Weights of a small image captioner.
Model: 18.2M parameters, encoder activation relu, encoder patch size [2, 2], encoder width 192, decoder norm rmsnorm, decoder activation gelu.
Data: trained on dead-leaves pictures: piles of overlapping shapes, 4.5 epochs.
Rows from block 8 of the image encoder of a small image captioner, named by matrix and row number. Rows with one number belong to one neuron. Each number is 500 + 40 x the weight over its row's rms, rounded and kept within 0 to 999. All counts start at 0. Numbers have three digits each.
Before each neuron's rows are labels from the 100 images, of 14976, where the neuron reaches its highest value: "responds to" is what is common among them. Only what is clearly more common there than usual is listed. The data: dead-leaves pictures: piles of overlapping shapes. In brackets: how many of the 100.
# fc1: MLP up (encoder.blocks.8.mlp.fc1.weight, 1152x192), inputs 128-191
# fc2: MLP down (encoder.blocks.8.mlp.fc2.weight, 192x1152, transposed), outputs 128-191

responds to: vivid (65)
fc1.235:533472469531517508428495458504583551518468556513491497437464520503522458537526525505539536544524491495508517529445522460589476477392486532481482561501541543455583522504553500520570524496563470
fc2.235:488543527552523487478523493530467556492500434538478496528512491459519546439505442473477427521514565584517556394551443442408489500561474529555501509465552498466456420511453499478442588515461557

responds to: vivid (37); cool (33)
fc1.600:493517438460532490472488505482599534542509542510477444451484489478549474521518491481518528506487467465579438545447469501526518408572433530442453450528525483484592494518496454520551439513483506
fc2.600:494539532555499498485546476516438538490474467540476488522500525465503545439495475482509426522520559568507567387520444467389468521525477521531509529461545528465469439511463496485475589493495549

responds to: warm (45)
fc1.476:510521535518464531473556495471551522534537510494511531422478497454491522511482472452481550481509452483522473532515466516516439449483491486541435454616481458469568539463516496479498471461516454
fc2.476:516500528569544505458501459535480563486500465538469491533520497481510565448488480505501453497517525556485576410513460442386510491565448455533521535485530531489526470520452505483506528468509559

responds to: warm (60)
fc1.432:481502488490506487480554539494523508512572544463519514504463470474490518541553457434462565481556496554490483478517458548528511440540466457512459478577467485470506538467508604548553495531560449
fc2.432:515526553544507472490463458543526525479514446520457476528516496495503569412485459509496452492496530538482535402509514438399475469549433518510525500467548513472554469507459501462483551470484552

responds to: dark (35)
fc1.87:489506442441458491391485461520531538504507443531428519484428526479507452443530608547581534430525521520544489460543464518470495468509500499467475537563531413483523473477513489533483478493495548
fc2.87:458470552540480513507421485508470564489457567555524523546525490538515574511454473498514497471561507521497528413496493517430486504547430516588475501452501576436444426513460518525534550505486587

responds to: warm (56); vivid (33)
fc1.544:531544460533514531421469569472553564428490490506521444460480429550463468496550520502502474481504538501531467426531483511450521508497556529453445527478497445544535466514474494462514530404543550
fc2.544:449496557510470514479458435531453562443460488527510498563518485458504579414494488522477472496506537601475508408529474449476494473496431474517501537495534532425436519521468494497463562483508525

responds to: vivid (62)
fc1.349:540577472556514461410463524442500509496487533535443474491565496449515468514487472493488418556532538593555529535475432521476515492560525551513531509503478494527524523500477497440492550506532462
fc2.349:500534553514536473539494544542486535452548500519474502525500527536493481345504440444453439496549564556482497407518487469476499485502468484536480479481558491495478464487475527558501541485498500

responds to: dark (41)
fc1.554:406459520548428586536515505547467511469493435550545553552456496545496529568504419465545538555550559573482487493555484470504547441513488519467508457463477467491502476497508463410554519463555454
fc2.554:492458515464545505480465459514498572536458526481519486557550471474572559471458471556444476528498519546508574420528456494479509503487439468499494592591512499485483524469477504468467517504434614

responds to: vivid (42)
fc1.116:545473469503503446409505498544549532545520485518524480435542496479509519507586498528519471531493460505583502560511512498564524467557428444460490496503534448495606487476440502522534526516450510
fc2.116:499548565545499513482505479543466557462506487525454501538504505494520522440462459482473444500518544546496550356511420468441477494498455491562480524462570506485476474508500484486465585495493535

responds to: vivid (51)
fc1.217:497566488516501438454477526487583518515514504538520438474496473475509504558516514489528498577495483485598474470497475540471522545508504514467556520433554537469509516496460486451448468472544509
fc2.217:546547549544530500484540515514463550460486472549478519540520517492555545407469465484460420504512571585494549390509479465467494473512459514546470495505547485454497418512462501529472568505481544

responds to: dark (36)
fc1.34:532506498537516500446527548524583558472536572463529538481531489539529501465577466492520505492500531488494508409515527568498526481507453561494468525546587487465474499486518478416443522531523477
fc2.34:511511542539558474478465475529457525471521461525496480510488500471542527408447474515512427513537518580472540422510428461405467492531439475550525486470548528445549462533465500540489550526459570

responds to: vivid (45)
fc1.374:517509530465536495513469533499500554485474468416487500463431471434552473456472514467547502523537510500564505438524509494539475490458466494403463539463542481510480445579439557467572476514630541
fc2.374:503519535549499535460530468498485496535549472520446487510505506532542510435518405540502421524492537619476536419526411482440530476560491546560505523569555487492478480493481508503446533442477541

responds to: warm (47)
fc1.439:630533505536522517475513512429489525485499523573523432519536456464469479557452551460520479491483479509517489474524451519453472430486464497475545546628512568499529500599556441497456462417571524
fc2.439:481472506577500543502447490495538576476462508498449467510478540450515541442505417520515443524511585509511542397525458464413486441560464510502524518526493501440486452451445527497450592490531530

responds to: dark (31)
fc1.716:563534551512526502511502485468499550500531501543515455484482505486428439547491481452564490557433536553496515521548533524486514456500541504449524564524457454490551531511551526394507452509568522
fc2.716:515578510573507532461540471511491570477522457552492509532526519472496543414488488501455410483541572552518501395565467462485465494525456499556505482459561487460474453466431482525459557487467524

responds to: warm (47)
fc1.210:438517521528473527487533545489521456529547570471491523460432452482509543515549487437526537490563497552469470463536469541492495410459505452486447469614430463472507573464511515540473502465508432
fc2.210:536522541566510479476475455560493549512506442523473469521507492483515572424471454511475459480496523539484563390510503429431497494544445485529512520506547492487541468499437504470506552477491541

responds to: vivid (67)
fc1.232:574511526425492435615461534453543486468466502475514482513506493408488487512550511462511530494477469437480498550483507587525523470496515582500479524477444458471506466545512515475622456466566566
fc2.232:488546525568520514447511490524473600490503478528455509491503519523540568413503441542497468476541574598469547364540418450432459501508465472556507493500564502456488457493467462477447613507487547